From a checkpoint of a small multi-label audio tagger.
Model: log mel input, arch convnext_v2, activation gelu, moe top_k, num experts 16, depths [4, 7, 4], widths [48, 96, 192].
Rows from block 4, named by matrix and row number. Rows with one number belong to one neuron. Each number is 128 + 32 x the weight over its row's rms, rounded and kept within 0 to 255. All counts start at 0. Numbers have three digits each. After the name is the row's rms in percent of the matrix's.
# fc1: MLP up (model.blocks.4.mlp.fc1.weight, 384x96), inputs 0-95
# fc2: MLP down (model.blocks.4.mlp.fc2.weight, 96x384, transposed), outputs 0-95
fc1.84 094:123143099129095131077174151153162160170080192161115131084076072121093196152151112140106085135180091072154097144149159184099118127105140147127093068112120135181127086117206149136122113072137122135082117145139126151099149214120127095110159167078156135098150137128124149097102107104108128162
fc2.84 090:081094124179120154094105125046166105161108086150137172074191154136097150076123088132152134082103164137108096088130152155141139118082071173124168112133057141150173123140140128088110079153117160085189090147144124096077164178111127114127145141120177088089121133082093123105159108149150163134
fc1.85 095:182121160137144082178077089174043143150137069123133096159061095197137111134109155117152205147110137108150173161103101158151107183170152102137102096157100114104099133207166105095125139139090116118127066129132139098144120124086103115073175115121187135149116085129104125123141144122113138127
fc2.85 084:137080173127108181167103108084125126089108141158114104124075093126140079092164149079176120098152103106149138169148131163134078193127134161126107170145151113152096191134141168122190116098163113128151151169087178086171137138216066118145134119155097147118088177173109113193104128118114128145
fc1.86 091:128105217167109108089107140130105131151143057131171145103110146116132180108121135141101154169109154132137152155155146175205147116104149071120139145131145110121093161089136136141106134179096219119132124146148074129125155108143067158087054099145102084077096144114121158154194120134132165074
fc2.86 086:125123108114127145141128101150126063167081089108124135104106123139146193167100102074100136099196116175191133112097132108103136153068166115087086100062180137117124188174110194154129117103072148181144149138096119137134150078134141131112199171125157161135123103117118100113096144127139076187
fc1.87 103:102153157085113134103093140187076144108072196105100173110140139091201209084124157116155146167119120117141099119171131153122104156144124149071140135098138140142166115128104147126165189103066079114181113127052134099127114109172158114124114145096138052103093174107133115129154109172142146104
fc2.87 111:148147165127072176117128107087129148145144159169171092145136142161138157122146172146142070143135122162131153143156140115074136101151204179121099100180103088102102113168156105103164134170085124188148126081168141153082128076169111133039132141162105117209157107128103160099106095093142090109
fc1.89 088:141111162089155145116090136100144093132128125106041105126114141192128151182093156074108168083158057123060116120132163166101104126098086119143110168151085130127115146142137122137137126207129154136123112121144133119097107119103110211140127204072170191124129155082101184114117129131128074127
fc2.89 094:174133106101113078146109128099112167157114094097145094168107134141097153117137089099123095087120118164107128101121086109065104115121131204074084107097142122120107099114073050122069077116113161118090138155129142085159110150141128136022111208105137097152158153113069115111127127081127152143
fc1.90 096:151170141103121108122166152106186184128086147152154127138119125133178151106091145047133094124128098196075139170151185122102154160151077139062149162101083132103147120138113136118098161121093129123107192219132149148114083158102101181136137110051097089137130107063150119128118108116135115127
fc2.90 094:108140159102134126103130202113173142125157167120157118158114122143136121096179117064137155112188171176105104107180133122058113070102095144084122125116164124122107148152105132080090053167121126186102094102121110155112103154144093109118109158145134111181184097130094153176099182070074162145
fc1.91 118:204132143132081179183147175165175108137081076079157124118158105135110140061121139104072062172158094093153174159148175104149130141138064124135126124119157094130177112115140120091112064138121143149108079116150087137194128131080181090125132088157116148124122151105145128171137153143122138076
fc2.91 120:143187095162127127148100154122156105118157143122087135137133172150138157194117171079166060147175107123077133102119137193053143143169191169163169111096173124142165134131118139109094141176148113150105086096127189167086083134119174099170148137089191156142078128159152123144148167139137140129
fc1.92 104:151169143119127151212144120136100082128157129087122106106146163136131109087158085133133095142146107147099119037123145135092117083119126055125092165149187122101107094102133083146067182122153203152123101147140142144163122116082128091138150150139171083155145122166102159109119176175078150195
fc2.92 106:144136127111133165157127104142153082104150086121170109075073110156118154184109103107134126159138191185089130046096157186120131166199096084124142109084138141155141081143141123135097150127106130144117072134124106112114149114144186146123116157063181100078091133164146063101075077151104113125
fc1.93 107:205088166093070128122136112193091133142082112121114161136123103125170110117105102136159140092116192135150088115168150173122169128116114066139086155186151142142170100142137100111116154176105146131095160150092090163120094114171158122170216115060114149121122119191134104080156150165149155112
fc2.93 110:116117102061135171129132192121143116113151069119132145168086097103122130126083116123090080133138116181176090136117153084119106104161110124095143121109101174127130134136087113157121096162131087155182072147145166103069141174135121177128148073097119128138087101089129116048149104180111086221
fc1.94 099:063205141072164122139066089111092131132145114103180128113136125095142115150163165117165181141119188161130111119220084171182144056165089115124134148129123070164138135129138151130138059114068134133117103128175092098101117145147102117147143182113125118079138118151130117162115094114153158166
fc2.94 107:145148110102034153136136154211123131121062134081103132137118159114189137131111177151125130160151147152149133134133191067106114079116175125099131070156126109098082109126144125102182132134097136085075189104134097119144144143108139143062195168125129162163110133129107076117140107170152177102
fc1.95 123:098140207108094177097157172125123144168108165116123146167083078129143126149224157113185146130117108118099136087095159139122129162059084169117095160141071152148136112104123141135127104139127113101117090148086150125157109083083125141111144165145190114083142118152186074046163115122125142155
fc2.95 116:156088130146134080166105117131098207127064151166126103112199181108137136130128147134133170173097157145121158172115101180170103141083114116097185136121080129126138160118147145081106061191127137096084108112123140130139093076124159103089145084195158143146116081136084162096146092085162151113
fc1.97 104:151110134164146137118101153198146169112128119139164125124106093137103064092103143136148155137122120197107138136199198175129099136143055136094154149130131095077125135110199149087127166120140158156104045151167100120156090129108087147097095103102115095129166181130175106164054124125115125098
fc2.97 115:103083169083155127139194135116151099107123160101070080103112148127130127121184099082131151133161085132168132167180081062098070120131129106131086080179146103133153107154146093137113118182121140205209142114068116137171163132138066103120128110091095093096128114087160120109132140143165110135
fc1.98 107:117114118113177106119109105120097099166134142143100148067184101175132137111127120152169165147123085136082108136116127110107205075152140105138132114101097097144137066099103119108159177103174137121152079076092140147141145077171126107118123105189159128148128176069188195192188086141126128085
fc2.98 115:100119096146087117167156152119131188156087138089156114143128135197101147189197178177104166164131181131114169132125136132041094130152130175160117137151122106093085120118116090092092155089094143147151127112134132067148128138180133110104168130140170106168132126122099055147140100114121213155
fc1.99 090:149110142181153137163181155114087096145136131085129053140153110084119116093132178117150118136154112139215068138185179144145227081106147143144110149040109087130121103155132133148148146072113108174132122088123075110131092141101145125119126106114158154134114109208160154122120131130098133136
fc2.99 096:119114127154102124152088131121140146160116123147054167144121129139160131167102128138112108121177125112118145128079086131165109143143160210129177115160079136138148110197164132115102087132171094144059169117161104086126065123130156168142100205162104052182107210094106124139116138144165153121
fc1.100 122:126139080070132175113165096106126107168140075130168147161147171125146093136129073146045142175140079126139077102088093169156113143130129103164155107138116157072131167087132143133151117142123165137054135172153164138108087156118122240086146159133099149102144117143170108117158099092133172137
fc2.100 117:191053192119099061181097121164081088151127128156088109142163136121147127169121128121116134148152169134117097082103134120190069109121158128171088104145124111093106101132120173120074137097156112143130160056096119109094147111187140115160187110096057136072143114135093157148124102115114141171
fc1.101 107:093149110173098162159118125079156115181166135105158151121159191082086112132130121061109122101162092069088083172153150130156137123188180141127122082146141141092165171119066098112127146090168123163167157097176105130108078119146093096189134178162076105154104152142167114122176106150127146133
fc2.101 113:111095124157101125112107134200113125174138083132077146113129167147120146163117176167131159118112163183109116132139081054163097113138108150162130060149124096123089092086073125125163157092150168117113159130151118191133129098151126133079145071172112128091157121156159160047098096180179139176
fc1.102 116:155133096081137183104148162124046097124135122131110126159100110125128091110118160136148196111079137072122149070174163175196176137124071119144097121104108104146112174150133129165104148182108103157086141119120125112159145164094145062112162078092133134121162059095119111114155114169090179085
fc2.102 117:128103125158146140096142147158156130095089109150156139118132145072063134117180182153117168135119174082125143121091149098190131152146149082139149113070117116103160139178106092090135105168038158216159151132135123157148158133162143169133104111056070152116133138077173145183143108152097116119
fc1.103 123:161089116089083182131131144153140127152107100124088120122156179193126086160084134118174153201061115123108044071135163085099149192068149130084147174132117132149121105141155112116118197157122112086111108177181164138104121140159148155156125121132105156133129109122124081106169111171151107093
fc2.103 117:144121127139123127043139152148142079146157122094178089162109088128135148097085089172100114075127162168113061108204139142106131098178096146115114138099142126161162067115142071144160081112207154098149124179085127105095189099117122121187141137112118110127124135117100133082147125103186096160
fc1.104 097:089127156103143160152154130084157059158101093163093076102151167167140136128129144143175110164167110095093150172142134188116073092161099125123101104175088137138111170142089109122173062164152169099143079169158129142116151130160067114141149183106109054101141094109108122137190170124126085137
fc2.104 099:095125078091111127142102111133101161156152133106183132153065118195194126163108109096073118088074200137170158180178137123158174135113138107122152118136153134134144114081083144201181124118126187132101167115091118196144145143135134110109171194121129118129175105132151098089140088159099127125
fc1.105 101:131130171108112184198105130102050132133165125151155163054138114091087123153122180172088101166096122088078149155122114118129125112114159134093096186170099120074160162042117102184100134143133109145141187103148129147161102156139140123119187085074169094146170147144128108153125141133105107116
fc2.105 104:141173101143135170167156124152095146118191177058082158144182136142150159178098176131135118143108113153087149169115121109126149125172087092136159172130102101154204146151194159091093135215084110182085149123164110104137137111156096182085134164108144136098139116133167154135165110121092142122
fc1.106 096:148080075155143102117148128157053161145095101103143190108075129144143169127133131058123107088129051155114113107127134142129166136189106126128089119122152090137070152133132129128156206119153178139076154137151138114093167145112184067143164134139125127034136156168138107160130105099148117084
fc2.106 097:140136103140141128121123151121061097139139197142143098086113174135106153125132067115139084141080139112055121187142084159132159137066032111104123124113130103135155138150109118180137053101128069155196148112155120146167131072147142132068120150134124114130140170155169097088127135143105151187
fc1.107 107:150145201165118168158141070134157087134097128136093092138123110154134134099064184119106156152040100110169124169152161098124110126077122100130085145115102132113160141179139149136149207142081134130110124182108117128094067125096152094128122121123191136171154086135149106157148122190152053118
fc2.107 105:184104107128141075179073108132132146097206075085139117211125084095128168110131152153092091196123137144157112144147130104172132141122143144155089121155188105137148137147145163146196118127143176090142086192144088173117090134185115170130168126109136170135137131105112140082164166124093131161
fc1.108 092:087149129144111177093066166210152120133192094201128100108118128146128173112098115127101096162147126113108082169114189107200147129114154152139139163103132101132175117084178129111150086162103122099095097126079141134133101136083173132098071101109130186124169126186098130143092174102167119120
fc2.108 096:125119097169135160136145161164128044138120158124132073119134136144144126164132105122177123142093130130156158129139077125154109113077135137140160134099085157102136116148097076140177173129137117092111111157115180148136086117119103133170192110158072214082104114118116168172168020067098128111
fc1.109 107:093166102062132159092199114145102185125105142144140118106133113144116110068187174123110123187115157118171118174127131129165162146109176118126119115147228127161135140164153127110122126086096147130114108107133136138148087213085198124106182114070116114135141142049106097135125135166128111153
fc2.109 114:112098105129152073104142171125092114117105127091080080129198118132085093122193153094080106112081084132125131123188132130115105159083125127156144081096099180116140147135054137188139107095111077086136141152147155103137197177171126147079145068120128147112165137108132139109128207161115120151
fc1.110 090:097116175081142182132074173145185161102141139100118097087125084170110159123143194098171119126108118096089164129126133154162138151150157072097108170165141110118061105101092080094183139134172084093123081188114117102111126075094111139163085152167148134124107127185141163141087090121099139165
fc2.110 094:115116126091088107172143083096113101110088144122167072165110132152136166130053156167083144127107160109129145168134093120170161102189140073109106132102116160090084127128163102118045139085091099107114123085132163066144164082144084078139149086169160125160123185138113152122146110121106070084
fc1.112 098:128110144115140152126111135099073200168117123087177123119137191139137187136108146151124160116149077091058138125157136095120121168153111165147138187135130111130119128159083114105158130159067103167131138068137121116063072098163107066039079147111116158142107190161167130139159137118113101158
fc2.112 099:143094113123123133101136091150113090155105148151120133087128175108101127162089096110068160104156157134093101087147108061080157079136084104107024121164149148093114127148114130157114091164121154155092186115113125115151097146088188125125100111170165104211100112134135180114181151115162174169
fc1.113 102:052087147089126128155107099093140157132165077078112099147101135119214105088148174129198153093149122123115111118113109117170186152097093131173157113110095124051122111090075116134191110145149127124144105136156146200083101120100164143112144095147194176137132147106142168169142112142158110123
fc2.113 100:155092147152158097139122162117086166124150105144111086156144146174139145132154124181136113126116147105161092144080134119060175184095172159103130139161152082146097159175169123178077141108136076145139123120127157142038048188104139135113154146093107217176123139139125127124145092102129177134
fc1.115 090:168152125126147150097104127091122169137150127144122093180077138091116107130131124101114140172125121144117141099135135131081188158134163075108168106155081125081111092117120086153194167147184097151096166110116140153172159193179076083069150108097193080155134177112108114086153080153134177160
fc2.115 089:092193154163163082090162154162179122096102081169071166096119090126104158134132142114114136126148178042173087142110161169133109190126120064118134116177094074137148117131146169080084175138122133185097131182148099106179089094121119128132117098111092145144157124160156125151146109117113102089
fc1.116 108:154108116158152108191100089138147104107118082110124113088121083107055181168122149110169201160056130115105078113133156147140168141172054148122149075139141112107120149096130075140153147152143107080104067147086103086142168150148124136166125148183158102100157140143128122078153098178171162122
fc2.116 103:118137140103115102107153060146177096104106036101159115130139096149069170161148130170146186120156141125120087161103099098126088187135158160116127130148134133087083185083144127134111148128154156168171154171179116104137202105093154081115117097106127055127123148137151171189142158131168118113
fc1.117 104:097088108149110101160126102118116112129108138078162147143167173089128150120108173151129160121139156105099084178138085139058098115118151157101120178162145076059140192127143103136089128140096169123185075133182057168107112129130151162132141140106162175145137087086088074164098084111118119193
fc2.117 103:125123168121115106120158095182185191159103115116154113170145104162173125119112139167118200127108061082104116086088121116129126114058105112096163135105139147123183164128118171090159100116157171151117106082122109141165168083118107139085140127104128152207079189138144065155124148094170094117
fc1.118 095:093192126156177100078120144149095102162123161138137177166203141139099108131137105169087134135138083158078167140105129105130067144150124111122128123119129123118140097106133117165192181146055113186085127153141111126093131167218124118169134145165195177115148157137170092117105187124132114107
fc2.118 086:148130125189164095147061120101099131109189158140064110180116108133163094133137057148168117150145162137082111090156116127156140147097065119133111158131164063169130052118175118140142126108142109107159138114132088139074134110107146083100082092129119062106201133140132068147122088155121107150
fc1.119 098:164166114158100156101128139154116109168126196106132140128159161094107105131142124119077144138110160129184069141184097143095132136088115196183178128038138121087203075165186134116092175138138159130148165131139136143127137123118211093130133120133189116178114152168144122091105157149142114122
fc2.119 090:155113170120115155130176155059177134131175171136110176093143125110128144120141098129149101102176152094167115093124123108141108053152142140188179123135058183168149123160131208122101063130046100134130173124096119134127114125167122161156104127159090080136135075160166143161091100152110139136
fc1.120 109:120090115117133190052112154124130134177109154155147166078118097117173179148112136167165142164136125121105056175165089157128068129076153088116077137244170131097140100137112115142148139116123120150154128113141164174106122126121112121158159108155169113188088102068141127088118141116085100124
fc2.120 105:127117137183128084140094111112107133134121112137129130132145145159117163136155109102095132083175101111146119185177053104129120096158156117076141172132111070112149155140127077100163157154138136108160157156092124077177133123138084232061157125131125189132108144049151147211134127141124090138
fc1.121 106:213187111107148161155077100141101183164107132082108128092086097121143125073161087178093086196167134135119081135124129121140157082164146113145129108158195133155161121183125120128143123107114175136095091112146151128110146173147113114187106189101126182127102082135097124120175148112194118113
fc2.121 101:139159144182148177146162156104106111163083167140151076118107068038145130140124113084090119132172144125149153090194115123131115147149148115107082117075131144165098113073149101131166117097105080204120120142109121082092150101123150140159161090148109049101108162097127088140199161150117139148
fc1.122 100:097071143136151116165136162151085091158111106088143130095130161099110140150218147158127081156116080141121101129140140128140132142133131057110065153129102156157167151106138094170077171121102097195140142122136113128152095139156083191079099157090086170154183153101111178162131135093100152196
fc2.122 104:125123057160153189114173073089088134132133159116103134144109122109141118104107191093163132139093162170142157152075143114170135125116073091176061150095100112115145181188127125090106140112130076122132118081137170139136114105113154130168119155147146110087166098071114115158085197186116162182
fc1.123 097:166148202105093088162104181160094240173138162113138136134153137086125141097138124125192089116156104127164136141158132145131119150150153152158120128101110124184116162122136137146148107081146104135062108199119144140122130106083159137126126184197085093098090103128101107135050165138134136157
fc2.123 089:099109142158154182181178153184156138158109140102173121150091143169113114090164088158146103122121179119111124097111112072098098097147124113093187124129141129113096088108153174091114079124167134169155086129073097096071155118186137130113103159179173126117113118104126089087180143104157073054
fc1.125 132:118110131116135148154118135188092080167104106130142104132128183125138076182133144164132105177027136170077106064129098116162159145094170164105115156084134147083118154151175126126125215110139140085136167152154134168072092123169147146204142139140132150163139084107137119107150134175150155112
fc2.125 127:128120131135106121072101112114186116136129182121122110124127089099134100110086121162084191143195068148108118060119156164153137120156098127126088145173194146121129093115118167087123106163142139071133058112142158085072160154134120156205123174138113042136133168174130141105152144103130104095
fc1.126 110:131114116130099120116146104117104089157119171138121086081120104166204041112091164138153137110169185132194138126089111123113121118142161132080131177157155099124108156154164126145194138150121131107120073163147124168116139126122141181029127160108153149124100113082177165141157161179094108068
fc2.126 105:099119112166163084159102124082040142128094150126171150174120139101161133131177104139126130137149155115111145107135162097202119201128109173121147106153137084119152129198152118233115193083135117145140143164187134156136099185166149112089158166149119117101126132120171108144084122127085133127
fc1.127 084:190144085142214153109116165160172110197127138079154153169165110117127076171064157149115153152151102129182151130163129181185082089081158162089114126098132123045111123122135098131092186138125139083118132082137096131115119138122124152110116144105136132113122138121110151107192191119105087141
fc2.127 089:151078152140203077127110143145062125142093134109115145129170117090137072080085148120090125098143161112194156141125077132093147141133089062171162109129142073135151092179182117145126156139153128131124165190127127166152117123134109123113094138117096185072154123112130108067111178149044130122
fc1.128 102:145130214110122090089110145139136195165133101076127117122104182101068090079091176154203152168176069100151063136118122146126140149067134123083125164097062128165143148096161134097123095119113155104129118200126168110144162132137118142107136140116151083128093144142097146162148139116164117085
fc2.128 093:129107143120142149146082160151086117142151160151197170175109133183112150172153151151081144148137088107160168097105116072071172146117144118108103089134135115110120127169153091171141145099125165074140127115097065100087092162166111102111134154140131143164151059047072139126090170151177118076
fc1.129 090:196128167125154173026139162155107176098098100150171131145134156109138115101089152123110189105119118137145091120146098133153149087130074108125175155136144142122147126122169101075122130163134035166138156162077104137158129154118137139150114140135120131136135146160091089156117061222124079161
fc2.129 086:121176145147108116150124222157138113132162142103105107168163062100125096151144135113113180133128043118143125138189130090144124110098157063117152080151094165147074153135103082108109094147089161132118125174131140150172123133147157156104107084121096136126075050084158153133119098179194119136
fc1.130 100:076141137109126101076174104199117158111159200167143117150107114165119134100111162100140121189092064134106117194156154138133109119087130219085150100153148112212137165130136144076103157126115138083103141149127159137147161154130139163148151158100106097149162135118170067134070126141123108171
fc2.130 103:141175150176160121168104150079129144137134147085136107121128116183162081142103148108108138097121174094153156182196083128102104115105133132095181145157112170142133091120110182163058037166136128148191111109086170146087131124142107133104157144110169198148111139149089141081075146108169133127
fc1.131 112:100143110163083131172186115173086157132130089143151153088145111154105118106148201092146136081111159147115074059103175152122174122025109142175146153162116120103164160117184114101140138114120154147121135083123105126105104091155114122148049145110089110106119154142178134128105074126131065096
fc2.131 118:163140124134112169150181092105106111124119077107094161070150132100181150107146114088093117154153146125112095138120188143155133106178087135132168107145185117149183095151160140077178129188105077192128140107160140147186184133170138138156070146161157084166137179107112176165078132128104153104
fc1.132 098:165131107148163154139111112103108136161056133068100052108123117103111126149131189158155116137161188130105094090112119153116147177170156154132133075108109089136146063144081107116098115155148140116082112111090123216103082126124120155168162070140183118196117142092123104145168096133174169137
fc2.132 094:103175185084171162170153103187151175080116153149127149167203086144145153106152126155128142095127155159119147131093212117085090112177153123136160117145170161147157127121211145100069115080110119133142095171152141174107085161160112136174129142132110155135125181085137141179155150163119129124
fc1.133 101:106108162134178163067136113166144161144118061125083069110097169105109123164074144171082163127135166122132105116118110181135133147122121146066152124083145057089113122114125125168118120125127123120166116157096122136123142208131119102136192131098162180061126092157171076112173197128138166107
fc2.133 103:135197123098151170140172073130138100126111125175190178181143115099164109142097123088187134110110128173185128148133151115093139155096120112123122131184066085135148110161177120072148123153108149097173197154119122132128142124135094122185122184101080143159122159132089170181068081122161115125
fc1.134 109:118165091096094094128151129223080085138093115174122085095148146169154081144169120153157122142106161148134171154121102116143201129161124163098152134187124096117123106108175154121185071058086087081096114139065150116152142169114096130164160121126149157135153111156142122162128122120128184178
fc2.134 107:131157164145124096147084151203101110106125095094111077116106115079138110179168163157167121135157080194090138126138101102135158124122169119185195114078128111104075133111058059123154148138126125080134057063166159112145139096143124148104120165162126170115129175095163153127161122099116146152
fc1.136 091:128121109097117121127079112139150154138056165164154102128125107155122152087115108175144122175121146088195157076134196118106178158108176068078116128095160110122152114087134134143143071198157168132123076112092180146165119138131154149095069108129108172143154191099077141136192126122101119146
fc2.136 091:138141104110127132090156121171121151141165088140116118156210144145076210153092097124132078138143163141119128119143160152075121144152131092133159131044119128157143117182156082158099180107112152171142163128135175181163128124080144103145113152065126127102085174185099153116132049083137136154
fc1.137 101:125125150176151117089152119097079122135117096112097178108175122065116142105099138140152194115130133072137092116084088127175137119125177094191147098175175096116092086169169149158111145147102169119114105190088103158109041114187115157085101112129099136126137108171133194099166132160109123130
fc2.137 105:116095133123138114157104126142141153153055134161148161117136045128167162126089133165086118124138180167171116087107125117164178149114155130108111161096195103113077177074165143099190118090133100137136152172108114112146104071109118067109164105094145159186126120186155095120165089095170089132
fc1.138 095:154074183137110114177141094104145128185124140155083160128102109099114120140073134127136148085090102068170166138147143104072100116156135130132087118135121116095165174147070122115189102176071158093160182171076148100127122205155143150104090137109074132121116158089147084086121148131127066142
fc2.138 103:157117138091066212127051152147075110097199115075145077145108120110109128071077109075095107150103152150142105132080124115169082113148135169109136142111186115131103144148138061138154168141128153153150143147145079126082098181099158185149115135094133130161137099166141115170116107170133100132
fc1.139 086:097121133110152136158126133117125148100149151129144130110123093122118145120152197167157128166120079120143173095126134134127152121141105169119078143123027064118119137120131170135110084105152157171143134136131077174106125185112157136180077226150099117178191090135095089106094048175144134132
fc2.139 083:140099132159103120171130097086147136116130088108088089097100198116180134129096165127125136169086132076088158124150098133135134093091134168179173141140153086095108169114106072122152062127135089111093140083144140152134118163103159066139088125071152142141121167069156136089074067161142062096
fc1.140 116:165126128215104096135114082141146054124153135125136200091164139200139091186110145169152109118083100147123158131139070095065160111127145146161181154155168114142201112122142099098157181099098130147147098133119101146123090109075157143145155163110106142113122114133097121141157116165098183073
fc2.140 131:138177153110142181082125143136172135089197115156153180095167167161142157110169154183133131142112084115165102163188126099094126120184076145156144133184130136091107190196143128166179123096171123126154152175079143132088125155115112182148119164179137081134188124122090118136112132135101149148
fc1.141 101:164147092158132174117082126099154170132109137128139183165041120143127129119164078025173089100097108122164132093143057128128139153166170140134138203099188105120113112070132130161115139100111163107120120169147123154112137150149096128202125188128134135192121114176131134123144145149157143143
fc2.141 100:117107116081137185165153134087110157137173172094117119097113171153108097191170132118101153132160104066101095157134151096171102116158135187104097098129049131083098070170128104096183088107137128138121100124100165109153159131137145107059121083138068155109174141132105065086148140145110157162
fc1.142 112:187111151147173073175136128133135134136141126110168186129114068133180083118117128088188170156072131169136128156062069168123163113101168138141150109093125101145131130140145117217060098122165123059109162134108098166117123110075146110083139137126130093142144132134130124074184136100180125126
fc2.142 109:155124117093178162092187213125148117128066122124105120117150101108175126084131079111063070135122134121188091115062114130169174130079084140067112140107106127084109171126141170112127139123136185109145195152118120143096115091196139101117103162136094109112136159145090146169146149165165141130
fc1.143 094:106105133076130169132118191154100098153113106087146120087096110103122112122157173094161185098096153106070133105123077161196155106099130073152145110162112153158162055087087161119154190182101163101082172197090186124136116139118106111133128147095133082135084120110092139125152160147113143145
fc2.143 093:137099177094120158126130117133090134126106183125152095172150124107101156168046120110139139100160122144182128124126102132129115184130081126104077130150074107092060155129162153075132153205066108125131149088156121148131101079121122129124146178117115165164056136095106168062114112086140099062
fc1.144 105:062138167115159185143160092131118113138106095115081124158103151199162177110139109126085177159125133099081144114127090162180139145080116105142143121173146105070146108075122128165114095181167131109098092163105132148155116144053152098153087142135169092164184103171129137156168180161145135183
fc2.144 103:143116147090120053174098147169148116054105184122146109177113104187091148096061115147176110171091135169171133144110186119172145194129164127135116153137047155096144103136176133125120130129124141150134154156132118153096152109110136117114187150077132132133175131171149078098112084086083103127
fc1.145 093:153077112164182148151179165099149168167137086131118124062134172089092182049159161152158104115111108115126145171127121112167147155121136126162139093105065118135110092088119127043126113141111110154110172168153168133118141146108172093112176092088135169112110174187078152112163134084115134157
fc2.145 091:088029088132143074133134118116087060125152186128173157114085153162219112140096166152114135072127106149105139153089086143080159148127078158128172110111147111125125166094133183113114150099103153115151111133165109117153062176122109093139076183174158100124107138127151155121133135139162144124
fc1.146 085:151115092169141171108103132167127139130114179095141148131123089100163135120117085112161178061081170163128112114196111141193088128095125077091139187148156139044119150062141123092133092143101150153082154117148054153137111102133117141134117178160158165168154164183116140123129105151175163133
fc2.146 079:151078121126137092146144136140168128108133106167050110164112114133145116107141115138123190090145048152194136221148162139096092147133169085119129083130109132123124096120192132185124097123102125150142114153074121131174139156158174126145131096074105184129184144182140168083131162112140174162
fc1.147 092:150054119074140114184091103140158142148076139144127114145104145171145201116103116111151075123143113140113117135118100126150109142113125085130153175143127156159129124130100128153113066196071159098113099108101140140186117129179126141099115103062088076118147179083155054086217137144149140126
fc2.147 089:107163130091119182117116220121124086112184101118135143134127063101062090118083117083167099103143145164123125144094122166113118109071097120065083224120153128174139090102128109116128096134074079125109172183130108090135104121120154099152108148115096106162118121167112124134153153071085149131
fc1.148 095:191138155091100107093164131100156125146165097099173121137083147172123147093130134143190166099151129143187134096116141158121099100127106117099115150144134113231108099110175096111148142146112095121097092156109145167166155151129073125099141155084133125030113184118129111166152190116092095068
fc2.148 094:162185107132111125140103123213171090106123118086112187152117157123105159169090076120165121144112078109126134131140112122142160171136073150134154066172181152086144107109159129178154077131123164102140147146144049119145143167141082144110163175116194108132177107136091191128092141116134076136
fc1.149 095:099149103125180216199129151153139134162121152126104119081129160088124126149155105071150139125100145097122094085054100114136186111106121163133127189127140092153114142203151158105154117074155120142130175065179071167167112139128122158147138135151125132126082113109122130078098156098170176171
fc2.149 097:143144160130099125100161090131204103187165135118103147125128132131125124101108112150074140121090109137128091091153126152117112128169134109100156126112080114131110100207176146081178187177108101123104130105049092092159142123136129159173090165137173097044107114131103145090072137174076173150
fc1.150 105:149136143137081147172062105149125105172094144136140158125129137140142100081131134076099088095135130084110187076128137169113175074230154145114156131146134114200114155090120125103131133159110131068122130148124098123159148168143178098099093096149067105150099077120152190176130144165096162097
fc2.150 106:078171143156107164121104095109085140123149156108164140131104158147162181152104133168097105124134124116122179152181171097107094127170169211176144147074149120074159146144154131148121141151117154183180106184140184103145106077173158128119077095108100145189090096139137161118095170138062135132
fc1.151 114:148129128150061126098170107130122065138131174151145120087096157121100114119149073204174110170124139170111176127138088144129163179131147177121132122124139098108105172154177136112182135127123130124045110097136151082158141161218160155151129124163101049132163123100092108122113190136113157109
fc2.151 106:123147155200084127133111110124098101131100131113104068112137113168159151076126103135117094136164104115103144116143134124140173138151159131087123145153113060161140171076125134102133113135115115074218102136132115121144148118073131170112097149130136101097135127145196120073200197090074035109
fc1.155 110:120150093098186129181184135145108087157105102108144110160150194090182097146156073127126150106179144150146095170142157121157119170112148125120136110184180071139055139105117103144123162126096126164146085096171138122183170059165136069128096125115180135129152090189113126113093115155125107156
fc2.155 106:145119111153081126092149144157096153156128082051148039111118127130131171099111147151078189136116133150132187097089108101091173108113074172127189174174123085152114094150178092110192145097172172139124115094118133101136169115152146174131130143118152140152140190128177114091138145141172121157
fc1.156 106:111092169161099141106131147105157123153093043190111195116143120121125141118083061106142128122119162202159153139151092130085171108076128092074130157129126127114160136115083101115203129129141174126102172162080135200117121156140148154099178152084116106131138090162148155153165162121169103165
fc2.156 104:156115123053096096136062184159107132071178141115134197085153190150176146114121107147157125096177128086135104126143115114108093106172101117107117108173158087136132150145101094157185192112104115108126152147114131199140087172096144136121120085148183162163100099137133176115117122141083065134
fc1.157 104:129198133136144198183120124110150148144080094078092144112090066065163120120141088129192075124111167107126165117151204193132153117109116087188123126116104103092113124139120141093153115084059126092098160142138139154156133113145194160107136115129148133121129135154097157113174092171143176102
fc2.157 103:179075125103087106126151145048167160178140081172119116193118151131153129164112150132137186115165119107183100142158131121110161132137146175122095155102183133116157110123138142109124148122089128142140094036112127221095122147135152130141186156101122147127082119120098163136092126179115211131
fc1.158 105:119077131131070158122158184109138116154154085144124143110079107077167148127101136161141114151163123135157145139176099160139163126153075152142137129134164132091099119139210103137048089143037148154147151099114157138124137218124185120108142105138152126123138102155133203146112130111073068158
fc2.158 103:091100121141102153107133082161085100105108126107116157074147088138187135124179168110141111128130127058106148179125121123113170094079177114141104173106115097150178130120085177094060133143087149106123123136148130081153077169194053149123196167124124128096132100134165142092179098157163133160
fc1.159 100:106103127135119119148081161173182115145108167165127140069110128199132163100165076124153080160094143108130175091110117178132137128096141156145135178108071124118137102115139151155156135126110133095126115184111107074160095154213137149173193091183078123108184106191134148139119125108180097109
fc2.159 097:085075108182068113184101110116094111134153187096058133076137165160124107138074117111172133170102109174082137136139148136111110132146168117117118177104135116159105169067123066125111146175094159129154140122146107114129089110068119093111065076181160138106130155094156138091166093125086093104
fc1.160 077:129076158157076205069124122157163139123113120090119171123182138140136170082117119147095168227179102110122114186089133133132141167123151159159104145138102128118085142175093103113136135150108140066096143131135116106143125089084070159088125154136120196172100095128187155136117104116074153143
fc2.160 077:172162100143156110106096164134118130142138130188148174133105119177101111175114158099094081139118151123099125166071080102189136095140199209132100091099142147106149164147097104160130153088119096101096088036099168064162086134106126145116154149115142095129127164155146148155132077099177131125